From a checkpoint of a small masked spectrogram model: decoder layers 2, 26041 training examples.
Rows from block 3 of the encoder of a small masked spectrogram model, named by matrix and row number. Rows with one number belong to one neuron. Each number is 128 + 24 x the weight over its row's rms, rounded and kept within 0 to 255. All counts start at 0. Numbers have three digits each.
Before each neuron's rows are labels from the 100 clips, of 14848, where the neuron reaches its highest value: "top examples" is what is common among them. Only what is clearly more common there than usual is listed. The data: short pieces for a synthesised band: melody, chords, bass and drums. In brackets: how many of the 100, against the usual share in percent.
# fc1: MLP up (encoder.blocks.3.mlp.fc1.weight, 768x192), inputs 0-95
# fc2: MLP down (encoder.blocks.3.mlp.fc2.weight, 192x768, transposed), outputs 0-95

top examples: vibraphone-like (32 vs 10.3); marimba-like (28 vs 10.2)
fc1.121:158144143163161141121133122136123133135136113131105099154103131120124175126092150106172114101131109123092146139151127149102104112093157109142098122131140153093112131102135140177167120113131144127108148140110121124101165151121156144096142129092129141116161130097120123145130172127095111136
fc2.121:142120108093109150143126125132146147105136103071147139124098142064144140118144085104192147111103145139145110133098105149127129135057128095127109141116104139149172170141131166142122138127084164111152165134160112132120112144122156120119133144135112139162078129121157154104118149137158141124

top examples: snare (60 vs 32.3)
fc1.162:145127097097115108132120115117125141137125172160123121104088123132111107107115134120131117144156166127130169104172140129120109100139147149123111130116138163161131154139147103150123167137163149111121139061154116080138123127097109111124146145083089155168111153159064105132173105113126139095
fc2.162:129139168205130147103130104134150108136107072089129176137100118117158137161116120111132090140158145142125129164078115103125138113113105141132134135126155126160108105109125121135124127119116122169125171168133138081102083128132124131119123186162172106151130142171116129123137168086108134085

top examples: square lead (27 vs 10.5); melody instrument: square lead (25 vs 3.8)
fc1.739:141155150124158136140091164117097146134051149103130137141116162111127134116140145144103125124137128122122124127073099125118115109136174153126150121141098139131121140201142085165112146101100143139096142115145136135132125143103162097128137152120151110133064128142119133116112131143137141121
fc2.739:140185109100159122149101129149107076185143072104146129141142157110143096152087105087139148130099113121134148151127156121134166139132104128135163093144123126079146111104126138137127084141114107135088095134121130108149089135151126156152097087120132124133131131130110109158149103164136100173

top examples: horn-like (51 vs 19.7)
fc1.306:121131138114138159103179127105147154143156171116093114137170150153101151142102154129092131176134096101076130099133170153120141145159110089121145136129124136132111116152153115164144118126128134129110129106151115132142116139112179120138121145162150143131135123162147098140148138124114152102
fc2.306:118095134165094121114102108145139116158129105083164084107121142118132124145070118127151120112113126141168073133120097128126147110111105142149093080134130150165135117103167126126158138147194138151114171124106117122135171125147131131107135117118156146149115116134134099097168167105142113127

top examples: vibraphone-like (32 vs 10.3)
fc1.532:122169141105150149149093126144184100113147131183120190140147186111113164110077126110194127172104145159107134134143126106122088125150115127139085116130155148084132130141128145096129120144142101144126091103133120119105097164109119118126148113160093141103125131121115159157104142142102128118
fc2.532:139144094099090071116136088155132102149098134125128096134117109117159124106141175091100123133141170140144155129134132137126092118133137174149160111119112100136130110152131173161076134091095169099117119150129118131116140160108169145189097141128128157143137118150151116125129109186154146139

top examples: thin (high-pass) (45 vs 12.5); crash cymbal (41 vs 12.9)
fc1.503:137094126083106137127119078117166155111149118168113087126138122126101096124131138137178172138139090142120103145104112154131135122166153124111109128137127135154116108123075110125127102167212093159132124088122148118067120094123138113158140087127104127111136127110129142137140134130107104172
fc2.503:133146133189142119101110140110141124173140148087166129130097141107137140121151133132091133129088109149159151112142142113120135122099112191164148118148127092125127117119155153154096129085122121103151097204147158108151132130098101115121124168158132098150164122127109134115156067070103165101

top examples: marimba-like (40 vs 10.2); melody instrument: marimba-like (29 vs 4.1)
fc1.268:140101101119085126127195136123124114155150109119136164109146127145125083130151159145117113149130136152100128145133113134106131115171108124123133135126105132121122124125125097136146087106130127146112081179103116178132131126154171152115119161125163106107087097118146106128158117133117142090
fc2.268:146167123149149123109129109100094110126137142154140168137120106124128112116121123148147128132109127120100129137132105129154125109129128171128114128107124118114168134131143092117173171142103127117154170111136102212127141129134125170193130062096127138135152147143142099098127115140121109122

top examples: muffled (low-pass) (37 vs 12); clap (36 vs 16.3)
fc1.253:149122109131116159101162129107115158128124144106094141143160122103114159175131112132116136122164077070134126134135148109182146131162132113102158138114135155076166125142147095128136087099139117101147149140162140131133157150140144121110148150122137156167161100161129149118134103105124125118
fc2.253:119099165128163135122129133145148141132130125111115107111159153103137118151132129099131076129146100118158122124154123117107130115129122138120080109111111173099098136092167150133164145159111184114137134095134113137120135118141123142167111128061107175129099131111128129103114133148068121135

top examples: thin (high-pass) (42 vs 12.5)
fc1.435:127129145125143122135110114138099109140114143143165132154135114075123127141149093091157092101094104139141097110161148137167127138118135167104166126164171098142148131143094103125147110126153139161155127177138103124139149138118144129166156160133148113151160145137134168205086116128106110176
fc2.435:118131119126127110130140143095152148093104156106157127098142128086066126123112095144156150054123139120070161148131135148078149088098115127162124120118104113091125077130103150103139120119097126106104101078110154125117121121125119126115101110099163133062137120139123117089133123128133083074

top examples: vibraphone-like (26 vs 10.3)
fc1.389:145094118147138084137138141141174116148128148124171139134113123140101126143126138135141117130120157114163145107114135123134165119173100101122119099095108112143128143169155069132143107102132151158099138125116125078087167145125154138165153080116099147127088169080131114140124103097075106105
fc2.389:147132096135147172117116094141141177117155147133121127097151131106123151132131120148095111110114094135123146123156138138112134138185124076087105130141112115120105121124119122148105112159098096156119135114125107113134084106119140102155097129141187064155122174113129157136125123149122125128

top examples: snare (70 vs 32.3); white noise (37 vs 5.2)
fc1.526:170110117090111150161139141109159115100137120092160132119118118158128099170114098121109094078137117135139096115164147124172131091140142159082097133136138113115106133117133100093149139105105105147121141146113149143150131145133130144144188133115090116143133164125154163128137113115177154162
fc2.526:085099125100124157182127156120121159141082174139125125112131133090137135144082141133151169107092108127092129113145119116145177116099141103143166110103150102119148129130170118155125113113171167147101100133167100067160139153130161130124122118164122133134147138135169113096131105133128110144

top examples: organ-like (27 vs 10.9)
fc1.491:070129117168181140126132148135133095095104138124129139099128110126109137126139125119115100118121154133118113122092159114122150138131095126106146151168114105139110099138099110114129134063125110113174109150121141118161129142105123124099156178122115161093113111131122154154144149109137129124
fc2.491:105171118120084120143129119132150146103125120083129131145114101144119142148072133146111130147142140119136159105119103135154096142119140103142131152152143119133159189103123143110123133126107158155148177102149097161119142127211140134112111097116151195085119083117113146102101144125109087123

top examples: thin (high-pass) (33 vs 12.5)
fc1.286:185107110130126106145070165119128087104129123073096131136136136124147088177077126152120088142134100110123120160123175119056152110096150115144126111128151158109142159118145109106161153098087135176133135118123106130122106110150145105101131163115121156157098157159115101127124173137155145094
fc2.286:149084122093134137122093130149139124152152114134117139139136098132092074129109130161144107129148113177137121164146078116169097093136115159139165109101140132128133131109119099067140154087139120164128168142116123182100121118117127133162143161109134169110082139164089171136116119155111153122

top examples: horn-like (46 vs 19.7); rimshot (35 vs 15.8)
fc1.22:152172137162105165098093178127130112124151135124156140122116133145124124142158115162100077167168128110127134131154120137112131079167130127140121169102162122073134127131094098142106114150137120147100125143117115143136162085164138087121146151114126110118099144122117166149135151103111139153
fc2.22:124100104120130155140129117132121106099156157138164111111130115139143118100098140115131120097156149117160132061167132163165119185135175124092145133124137164109123126110125117116164103127108102158146156101135137134118123103150139162140135119112099113185165101122158107119100104131153134123

top examples: marimba-like (29 vs 10.2)
fc1.36:127151098127147126100155148131158107131116091115157185129093132095138167114125134103122086144176106156145119156085109120099119127172140095151159109148113104094128164118082112115125132134132108120128105126131130118120160140138157119139099178119157175107125089106119098108143164123136138102
fc2.36:148102147172101130128140146122117112097149123088176146104105142136109132145110075113134093115072158083122118207138148093121144113134105136163152151149155179149113117111174133124117106125183106126093163113139115122128123173111108114135167102192158131113133121117094168135136116108114141091

top examples: marimba-like (27 vs 10.2)
fc1.631:141110165117111141130148115098148152158071138137171117146097106164143115139140109152128066110136127131140147142134149161144113162140123125110150099159134114106152112156128127114139104128124103101133170129146127183116178131158118148130110119098127085115110137147141137115124157110158128126
fc2.631:133108124120161167150142146062086118148088144092115131141123183129105140097111102114121136106074104124103109123128125152070092105120117094134072090115132109126112123107139109161112152125126128144127103146127115132105131147130127128148138127118111122127112153121117105113147092104132101127

top examples: harpsichord-like (61 vs 10.5)
fc1.654:088152142174134132128165124116108098157145109119141139128150126149116160128099140128116093130160117128156136119104118163158146159131096079138127105070118124142153070100180115114150091137111128108100158135120159133128100152088099130149166120142148094115162149104128153124086153129127098178
fc2.654:136130104069102125197156089099195125111121129133199135132095131069133130114162127129142132135149159101135153139133131131112097122109127108127124102171124126114176161161094125131084107139117177132122182156182123122086129158160119148142098113128104158162140162120139120102088121161144124143

top examples: marimba-like (32 vs 10.2); tempo: 90 to 100 bpm (26 vs 9.9)
fc1.14:110156159142151103119100134145154096094087062143124122115144134141134130159109149152108161117116187118142108149097125136123172082134130136118096115125097129135136097145138076142107066126137143097115129136121137128160142121139111155156117101135150151131131118122108111134127138123129085170
fc2.14:120090173134136154171132112169104136133108118105115151122132103096159118114149145139118127143182134126139106137158151176130118149145133117098112144104099119113142148126083142123110146073177129143111120148133155112159112172132135142078155100102168104109126114156139146145111117153138119149

top examples: marimba-like (27 vs 10.2)
fc1.653:133103093085153107149131173096123144125130204140111135124179173158096154123125108097100088144136105125095124147139130141097164139118135157150124159125132085125125132121137118169126116117079164149120123096141158124151149175108165105118084133128134104104134110136088114179127132159135158144
fc2.653:122121127136145133097109133165137093121128141069135144198143123125133133124108166106137142093077155170118114153160097163173131123128131090153095093099133125130126150114120159116105131115149105147112088109092109109157179118108173136178121170101137100085104161119137157112132154159138125136

top examples: bass guitar-like (45 vs 21.7); harpsichord-like (37 vs 10.5)
fc1.202:088170168122116098102209160158114137130175135110123145111134103166140138173132175133079140095145114116104123150092157111083117138154164140104116134088145120101136167123133130133129117118121157173115096100105108163156142130128144130113141096140130133180127167137157095132138121130142147102
fc2.202:159105135158140113125144088125109118148114117135161126142157111151181141135116116126147105116081113153131107118157089147119109129124101121118118105140131122146153128148181154134154107172117119113132157136112125140122155114159116147180130149163135150106128108132130134168169153112156129141

top examples: thin (high-pass) (40 vs 12.5)
fc1.102:122086143105120107101106090089093137121147161098151113151124084098123090082159133121169110116156200109173112116133069142111097173102106116104132122173105111145101115148108094173158102131150147144102152125147104125133124120169108119149112108109088134116104167134124121090088124114125140138
fc2.102:168151093156129164150118108122129079142100114117149109117176170129140168146162089162152133130189062189119112126118142091091141118147113117091156148107141165161139138096148137121126144152135089129109101163127133093118126149097127140086120173162124128072151120164126134163168124108138126101

top examples: open hi-hat (40 vs 18.9)
fc1.130:092133117154074123132112128123080159097122129124142120121139136097126130132099106079154150154129156084132141126170120146155146144132171161080169113156173122102122130134070109149123119123149135121127131156135137166141166142109117106151114143152117124147103122110090111125124118123108156161
fc2.130:143112154144156139072103128147179143094133137103141134110084096131132149098128129148109116134103117137131117133124147102143148134093135124143138172128100118144146133119119115140132155164135100115138120117133172124107128122135154106142119127121147138121121103138119111110162124150140076156

top examples: organ-like (28 vs 10.9)
fc1.232:128127104142152153136109151101198124107107122126165087109099100139113121138142140093125116138130101154105109169190098089110104119158113096126122144112080135117128132134136121133123147156138130126107090111111114147120123113070150134115132093089077156125105078133107146168083133127102196101
fc2.232:109187138113112158112106114125080168116123121148093085087161120144083118125119110137112147135202087151136165112081129125141141140155112114138120118144197104114147130157126129129147100132126150135116129160176106167111110119177104144149152145165130141109127120107186151122160176121119091152

top examples: shaker (41 vs 19.9)
fc1.341:148095163113110126119157140163109140134133110126145137112130117138110131097155138130120108163079123179162085158159144136134118105164151159149131160113137120100105115070138103135099155111133163145139101057152130131130127084120169133146141142115103104102091138124123170136130099125133148137
fc2.341:146140091118134130094087112089097173164138131133105130106130153088132119107104095160159140115113121103089120156103107119142124132125126115154083107126115145124112116146148160135148122117114123142136157154104140133113092125139095121126121124133166096139173134108096109103075126127104117156

top examples: open hi-hat (41 vs 18.9); crash cymbal (34 vs 12.9)
fc1.169:128115107118120129161078121143098124152108125156129126102098124138136079118165171105096151124166098139097090090135187101090156143138127153104150115110163153131137138121131080139132136122133102142113141103125148160132154079118095073144085112092127158139142196139149142100137155142151135123
fc2.169:066104101132149207158135098097125106137136087129112117132146125096138118149169123145141165113089131128127147093117089105151122144118141079120137099123119164118108125107129104112134146150160163113139095182132118080149103167065140152128161161150100116143107099115143135154133087115127070158

top examples: square lead (35 vs 10.5); melody instrument: square lead (32 vs 3.8)
fc1.75:130158150105110164099101134107123148114126139120113111093083130110124093085159154120137146165116111135123145131155116134155149128106119102130109144129117161154122158119141114149123126145121145122117167122156105161154090109096117148136147133119119151137109142120138154123175153141109082132
fc2.75:146125087109154116130140119137100129132111172177148130101122139147135145096165157098172140089138118118139112153116163125098137145121098115144158096130130105113124165143123139137115111147147128106157125133142119143108089145180144098157092097122111168165136067140183088139130094096149159153

top examples: marimba-like (35 vs 10.2)
fc1.62:109104084127143142133134183119126151146124147120171105142173111103130144127141128124141088149123120158144126098081138151133150099114154143132141113112135116096100105145101111139160105119099126123151168146157114100141110133106108143103153128175172160129158141028152095149159133137142149097
fc2.62:137125152158135102122137083135125094129073084149098133164149158144127143129096161129138100178095138158143122121133137108137080140167137123162139102125140114124128144104143160132148131159132151121099127136147152133146095113106131123138131172064177101145091114156106105111127093127149127125

top examples: horn-like (41 vs 19.7); ride cymbal (38 vs 11.1)
fc1.196:126161094115123112133179126093106142091170163133135174094129095144150117138099133184168152153155103127098098134136116133113137129128132086086126119133169127109119114111066149152130122126147144120121071153142146142156140132099125117163080109132091125092150116126131135095131137121075070110
fc2.196:119145114169145130157117089134141105181145122121150087173110107111093127121160113118123108129121170135145158115182138156100105121173114150136136108139092133124137136151132083091126092154115140117124129109126113112120124128121105126137164084154127119175110110151143141135160111099129168161

top examples: harpsichord-like (29 vs 10.5)
fc1.593:114088108195133105106068107141107112148135154147115109145126173129117105128138148141120190149086136113098138137121144127113131167111108096094132137145132139125097120142130119090133157105108124143107140126094165148089065153141093139172118087100142132138121121119154147131118116176155115138
fc2.593:131173156086156110159138173127113122119134097165146099112146130166111147183103100157075126106128094157137165110130113084119108080131143157142109160135158154118147157127121115088101109133125123152129143102154129128109173134156119114094146112171173123102131085133138157140158169125121148151

top examples: thin (high-pass) (41 vs 12.5); organ-like (28 vs 10.9)
fc1.382:108139143127151131050117108146170101145093135166130146086144099125183100115153128147139127141074142169128082158100148150120112126127120085119132122104098131178127126108145123137068126132134111128089127159101160116087126133113128148153089129147139136181108090137114182132122150122089087131
fc2.382:124148132112145130149131126130111111188177174125092144117116093139137072102118126103128150157121138093122175122145130175142150162118122115113148140102132103115098149150131145112116160079117141135164131122095112136109139148161108118137117111094140105134143120110121118102121118133122146135

top examples: snare (65 vs 32.3); harpsichord-like (28 vs 10.5); ride cymbal (28 vs 11.1)
fc1.645:144077131116160169150123110109110132131108090117133171114118123109064140032105116111107114149120128132121110142140117134130118123100100144124123112164114133126103125121113126177153138151137178104138129106145118112168122099079121104125124141125088133138124124150127105104122163094115133149
fc2.645:106149115142122184117140135091170143145088128073119151140150130129135131128181121145124124130135155179100164111063115121112168112123133117111155153119120174122118130121130128116142135120101092109101151182090159114130151161133120120166134152137154096139130085103139158117153107134134131159

top examples: open hi-hat (43 vs 18.9); rimshot (36 vs 15.8); vibraphone-like (35 vs 10.3); melody instrument: vibraphone-like (29 vs 3.9)
fc1.224:101080097138129138147146124123149108162130110110157139115109128141098164065149114152113140111156125147074151154117148124126157078136124077094137162158130119133137109080118133156147128108119141123123165131130125132140112132093177139136156109120153124122143121153121079152143127112086149132
fc2.224:075150121105147137120139113117163128142135145112137151099131131129146120086152136100151120142138151128143170127128139106150089146159108128083141078168135116149113128099110135125121131141127127129130125160135120157080095112119161154146124127125105150163131158151086129123124114171069155160

top examples: bass guitar-like (78 vs 21.7); string section-like (32 vs 10.4)
fc1.709:164128126137130108142130180127171127173118120131112139105157158177084100140116142149148102119100143108096101142125167124081112125072128153138100111149141137165163124165119139150146133138169102084095133137138183188131138132111095113078139118152131163112138150087076120128131121135160175119
fc2.709:163134147118083089120158102127073149145117094147126121124121098166126144165149112139128130093117127147125113153133117162123102183130102138131116092139140144101096180131126112122158142126116125124148157135068114110120106127153079111134119154139136160097119065100130110150089142125121049153

top examples: vibraphone-like (36 vs 10.3); thin (high-pass) (32 vs 12.5); marimba-like (27 vs 10.2); melody instrument: vibraphone-like (26 vs 3.9)
fc1.37:138140128130124145134163110141126150103124113116122126127142152152108123170132135113120069175147124135150144123124134149150130098114147099122097128108085135119145152164119142119085121103146099099141135133104121115121133132143179143146116136134129141137099132132158148138107109170081137091
fc2.37:150111119139151125116111144108170169149174137094112099077109117124114129115134122116114082106119119138131152154126131156109141105158098122141162150155125139087094161127099167103126140148161121125090143165105144107143103116132049127100148141122116133166095123082133135120132092112128150163

top examples: snare (77 vs 32.3)
fc1.545:083097141105133143137129104099132139129154137110123129129096128138125143173096160146131088169135120128110117165131156133112132138123136166141107119120106124122116111143137088139122142102156125108124143107139075070151137112093092100051155150151167160155126107126128147190124162126100151150
fc2.545:156129110146078138128103154092156160121136136109168149124125129092154155115159105145118123166119100094148192118151135137145071170129139111127134154117074124123103141096134112145117134124110122189093116098117164125140117124121150155159156116117110083167127144154115143144097121109107129141

top examples: thin (high-pass) (31 vs 12.5)
fc1.522:136147127080135126155169129115150130147124116149169157123129055120148152122129118149122094103106135122152102122169099107142099130132145143098143123161129118086124151136119139117171114085121108110124175164121118103132138146161141111120093145090125081097154092113099131169116139124123089145
fc2.522:145065140114137103130137124106179121115122140137140150114161147129124093105132137084129150143130103113134086151166127110115054084154137106131126084098126088158138095103144128164146135152136130123125100145148158185104172173139131167100102118110126138135129155128147126084135125138154144127

top examples: key: C# minor (25 vs 4.3)
fc1.529:166143099126106107137173141105128173123131107136148131117111124084127146105143124127126121151152114121120127133111114115104147117139151082095147152123118144147148148143129127060118101098123101062165099105130088145133126075141152119182122151130169130162192124156133145118094105125135137124
fc2.529:104119146098150105155145120117136077146137112059160074127115101104113176124139111137135129151124136152133097115098130073070102118113109144193150122130119129166168149144121134124098127131146126100134144115138158120087148108151098113144077147123138108113073101156125120112123126180101113183

top examples: square lead (37 vs 10.5); vibraphone-like (33 vs 10.3)
fc1.572:113152091135123139133175124116115097181103144149157135105139114096099142122148133125124124115073143130130120137105145118167150113157145106130153120134100116100119130108117144166128136177136133084122158145110066153143117089134156144105160144134164120135144131183097114172086040160137079111
fc2.572:150115153121121084133181126080114149097121128151072125145156081126117126076112122107138105130086155072110123148142147111129133114180092170109092120151100139091133156168118143089148125155140122153120107135139126084114114111145129118065121119112106128134092154146120095140184120155164145144

top examples: square lead (37 vs 10.5)
fc1.2:103113124134105127095137145134107131154144109164120154131141104171144101135137096107167130143137156189120132101190129146106131096178123144110102149101110135126147102114149119093108153137126127132144175153143112178106109154126086152160114102106103121135128138128118150128129085152103097164
fc2.2:094167107101174127202162158110163086157106091138151129148160117154169154138157174128131105142111131110120161084092107141138138174138155152109159132180136095118120118140127137144113122120140168089131081148127161124111138139123115121137114141135098131134154099150126136152090101194141113160

top examples: muffled (low-pass) (30 vs 12)
fc1.602:136151119099115131145138106114141132176148161132146094141103090089128132125107130116132121137088167122131169162125169140135104106113144126120164101147109080119116138161119073117134129066124063098127114126142137144114170176166111113145122172108157078139132114113133125106139120143140124147
fc2.602:151084153125133106121135134112159104155086123119122170145093151136120130127110098150129128119144122112138087111086150146109099104123094106148106105125122082124111087096142157155143148162153161135106135147096129183125191183137120110087111082128139079148093134105100134089122130133166101147

top examples: muffled (low-pass) (31 vs 12); square lead (29 vs 10.5)
fc1.247:113050111136134136132142122143130181159102148124176108119137117163171093124134099134111196168103137140117112134141145109170148110139131104158060172093110139120089123118116126156140116131112132124161094108116170144172096145123145112143116136120104124127134165164149148164150136125151150107
fc2.247:124150193125154113161144140127137111126112144096117112133122102078142110092127145090149155093122140115131141142166096149131142133145120131116127147137085137097148179139136120120089111125105151104134154192159130084184134093156112109149123137112129114152142113135130110112143109128107133127

top examples: square lead (31 vs 10.5)
fc1.745:108093154146107116102134152156182195139112080140105129111122105137124105153099089134161112132149168150082148105152153089116136122136112137101076139136117131140129097124110135132146119122138129107139133112126139077130099095119157137119157118172134111147169140108082145157135152135137105165
fc2.745:158109118149137125140141111125163117161122120127124137142126149136113110124161102083159109126097118171157148123119129173155113137125124128105155167139106087189128119113102173165104154125102142139103115160131135153114176094126151138130141133091124132151154123134155164141135086076118121151

top examples: bass guitar-like (48 vs 21.7); thin (high-pass) (36 vs 12.5)
fc1.728:128180111100135092143116093140114119162095153109114139123162142102094101131138114184117111114146090135115121148143134157118156157141135135108139143113092102152158173144143132114132151110124126096132135100148165176118137094085168125109136098126116147130152162112098132143087134142153111126
fc2.728:108104147152129155072111186180166139104112143128094101117114108201098131138124120146125131146149123125112130179118108111133123115107111139193131102107166147139134114143162104101145136125145084130147137151092146156104131138191126133096135169138142148084145144099125114102113143115136123126

top examples: square lead (54 vs 10.5)
fc1.467:135133152152145116088107150122164140143118143127155114152139115133097147132143108118124133129140151136139126134082105116133119114151131110139123163162124144154121162102182140142106139116123118137133129121152132141119102113131067129127140085143098146206110126099117136118120145112116080105
fc2.467:121159092076108127109151131133115133132125144156113096112132094135128151104148170124110130133127102120113098128067164164138103174164129117088099162138140122126123138127110120127126095145137140128102126128142105141133136134139138149120116158093120172112174146161141107181145132122154131135

top examples: bass guitar-like (46 vs 21.7)
fc1.466:134122160107132165143120120174150129155096149139097136103150149140113114124111121157130068077139111151148128133116139167089116144146124092123093148117172138176149103150138144123141104090167094132167130125186142118105103071115130144150092157121132081119135136124124088114110105150137133102
fc2.466:143101084145147115092144140133134152113120116088152123129110127123136128148139112154129180152163161170146164139148111090129126126107141140111150080142127133180114104092146134107137146127136096129123157146094156091139121139145128114067147152126126168160129161073093147165114133103100138115

top examples: organ-like (36 vs 10.9)
fc1.28:137110154097143151068149154160146097139099124106190135138118143125139108087152148145083123112139111190109157177144158132116123131144081168155100144150131150124093095099141126150091135090120107124123171108156083141109105126113140126145159117160136104122160135106095154146166148140172127109
fc2.28:141137107173194117107086114105137146111110167160118164142156130142117155129101118120158169139150131093175158102123152175145130177116167147190165123091145089164131159094102116126140156081117114124138119152145063119142138144122129079148129130078118114141143112118116099156106141097107113124

top examples: organ-like (52 vs 10.9); melody instrument: organ-like (38 vs 4.1)
fc1.729:116153093159107108134139131119081103113114137147134141105125145146128139177119169129128124144135136127105098132156125130150148086101125160114072074124113120099114103071150160153105104137148131113086112110117168091093114158169139126101103108102112128080125154173145137146106122114104094095
fc2.729:130142164108113140141107109152165134152132109141121125092139127114162104099140123106144082125110099126153134156153138171136135160144142135138146126102118129147140149129128130106120104143118155116161201118162088166125101148128192123110115167139150133195090134130174131130116146145111117158

top examples: horn-like (42 vs 19.7); muffled (low-pass) (35 vs 12)
fc1.46:116109123138112129142113086134132132119165126121132136163134128174155062094117122172134119149145106149129114102150083135108148106171092141148152121121150134160132077076135134130158128081156102108140138099124107151137084137149148099143120132131131118142171101132136115139084120075081110134
fc2.46:144168141118136136162129140153133093097109156132159108137170122128153166142115139140082098132108134103152155116132131135126101137121121170122136153148106128154133149148139152121131122131132185156124077122176159095134148143152151108100093111156136127151184099150129106137148155154139111124

top examples: open hi-hat (48 vs 18.9)
fc1.471:125144135159152155141098093128127152155119127140138121161075140137122121104150172089141111118134115123141120147177151123147142126166205159088141126144116132095118115134126106133136118108096162116167139102103114193155161122118131108137157137110120129144125132140143157101113111109105142103
fc2.471:121128105141126155147147120129122151127141166100136094112159107083144132139138117173102174139077141118142117098135111140100139138080128098161156144136143138131129141116118134145117106114175095134104115097167153103120124128151137190088170143119144140148105101105121113156126138126153101133

top examples: bass guitar-like (48 vs 21.7)
fc1.455:120115161114131128115175162145114162123162097167115177107090102140140091139135141137106113138110168132143159171086122172119107119132126153102076166140127120126138157125104103127150112116147078149157090078132125162140129104118132118162118171091164114087081129128160120160152122133128174116
fc2.455:140162125154161138085102152104156146157060138081120116111125098173142163140126108123170147112144146123116081123171132114146173122127119109148129141172112136163164151147131139093117124158102132099112130124137152087147153100102124086119163142127108122135147121146092133156151170091124109087

top examples: harpsichord-like (55 vs 10.5)
fc1.759:131134130156131160116142116166127164100104109107137100087094139149115143119105113127147142108207159131104084130093138127149185108113138105128109086141127127108132126093139119130116088123095115121139147123132153169132166099154134117151109138111142142082101145122121125160094166117134108136
fc2.759:154133107118148121116137105111142141157127128155143148147069117106162135134075118145105154117137103133157149178146088105111101118119106141171129079099131112115149135151119112144125122120146116134151076139148097112070119134131154152100081095147091162151147126145094121148121123102119111112

top examples: muffled (low-pass) (32 vs 12); organ-like (31 vs 10.9)
fc1.128:105140132103100147114122130137074145115119092125172140133088101122147131111107186118131094111085133126156132114094147143109099107123134148130144114150131112118162175121139131122098114132124135126132115165147102141172139151139133138080081151127188154122127114125093139136130099152121122152
fc2.128:104139118116112091173151118072148125098141124126136108085067137153087162117142092168122158116138142136176098131132131109133079133101130117137122135126141132133126172163112128096162165174108118149094091141188149128127154111175092111113088117129089132135140086136161105105129160091147113134

top examples: organ-like (29 vs 10.9); plucked string-like (27 vs 10.5); marimba-like (26 vs 10.2)
fc1.481:125173132125081141108068156151115091130141140141138133163126119117133114153106151172136136097114107118156101167139088130086147089167113155135120060121159134113136141135158102107134133178126153092106097155135133128157070099135152149147124147132141099115116134149113154134145082114141098133
fc2.481:140155117119106105090172159113154120133128098102161177113115082139149110124119131145078107207109130110113184122130145136118129166086086110122172157195131080152100140135132134129170130097076159164102168094135107156118108160156150118073124145143175129130144100129112132121127161125142089146

top examples: horn-like (41 vs 19.7); marimba-like (28 vs 10.2); melody instrument: harpsichord-like (26 vs 3.7)
fc1.388:140131147107088133168128194197104109139168112147121128127125132145141116137113140130091090110140108152174116156137153188135086130164127118078129126115145148147118119135120188135121135158115139113126129121147119156120114113157140139121084135157174163129115110097111099120111110138135174167
fc2.388:136119122122127160108125095133128129184105133111129127125163147151087127128108102163122127102148169110131129115159138132156128181145114116090097165160161125183147151157101121126148073132134123161114181113141135101116089135118112151083117157141150115155120154129080143128080150122132107090

top examples: thin (high-pass) (29 vs 12.5)
fc1.165:081149117154131106116136115124120155142113141134113145095086128134125108142088179155131158144179105147062185109151169098139134144141158123104150179126106154117101097116142161123094113168088113135078148115133087129164107097119119106124117114149104126132144115150127128136134152154152127136
fc2.165:142111182139115163113159114120143115179162105095167123139171150168137166109124076110127104112111119125203100155112105142119124146130082144121116108146136117138155162107114130148142120169150137108150128140106170161114130161137147144123132136128105122115091121114163111119131149094135140114

top examples: snare (61 vs 32.3); crash cymbal (55 vs 12.9); vibraphone-like (26 vs 10.3)
fc1.375:152119103169144164113086142128130151117159115113106123114112094150119133118114134087126145088151139129144111133155126117130165136125123073111112178135121135119101123100100145166084105151116150133079112088110107087171095094095084144126126115119135110126124163131119154143131177104107101130
fc2.375:110129073121140152135144095091079121099119137084143113141151167091126132146149110126164136176152130147133098074115123122116145121141145143121144103133122122185133117100132144102165137172180133112112129175130116120132151176113110099147138126140117121145086089148154111149165101087102087140

top examples: harpsichord-like (30 vs 10.5)
fc1.11:135140136143150122075145134125108149118122137130131203162122113158122110140149114152137112147116114130105082121115177188147146148087133130151096132135093105133173116121149145155128161171127136129105184140140124132129114108120125121149141125102134164098112101128106109131141140107160089141
fc2.11:141144123103132152148129100168134104143127123104116115124137139118102126086169157136139133104120132092134105148116059149137127072123095164129147116127125130156106107146139128174104160056122161145137093127096085128129172130164091136123116118143101160054126113126137140113145148102134111126

top examples: vibraphone-like (29 vs 10.3)
fc1.523:093154149130138128137177108118106104136123097099129123113139141158118125125100109109120151144160139151117125156130141195142154161156112107116121145110123117088118112169100107133103136135106145157191138156134134102107160099119120078091134151121137161150158132096111119107118085143120171134
fc2.523:128099092100125104123135149134148163104132152099122138108183113126138144131127121169114096151144151112147168110142117082077101155100086111122102155159104163169138139148123171119098070125115137111090166161133160111136117155127135145138087128151138135159087134134093102111095102175135085156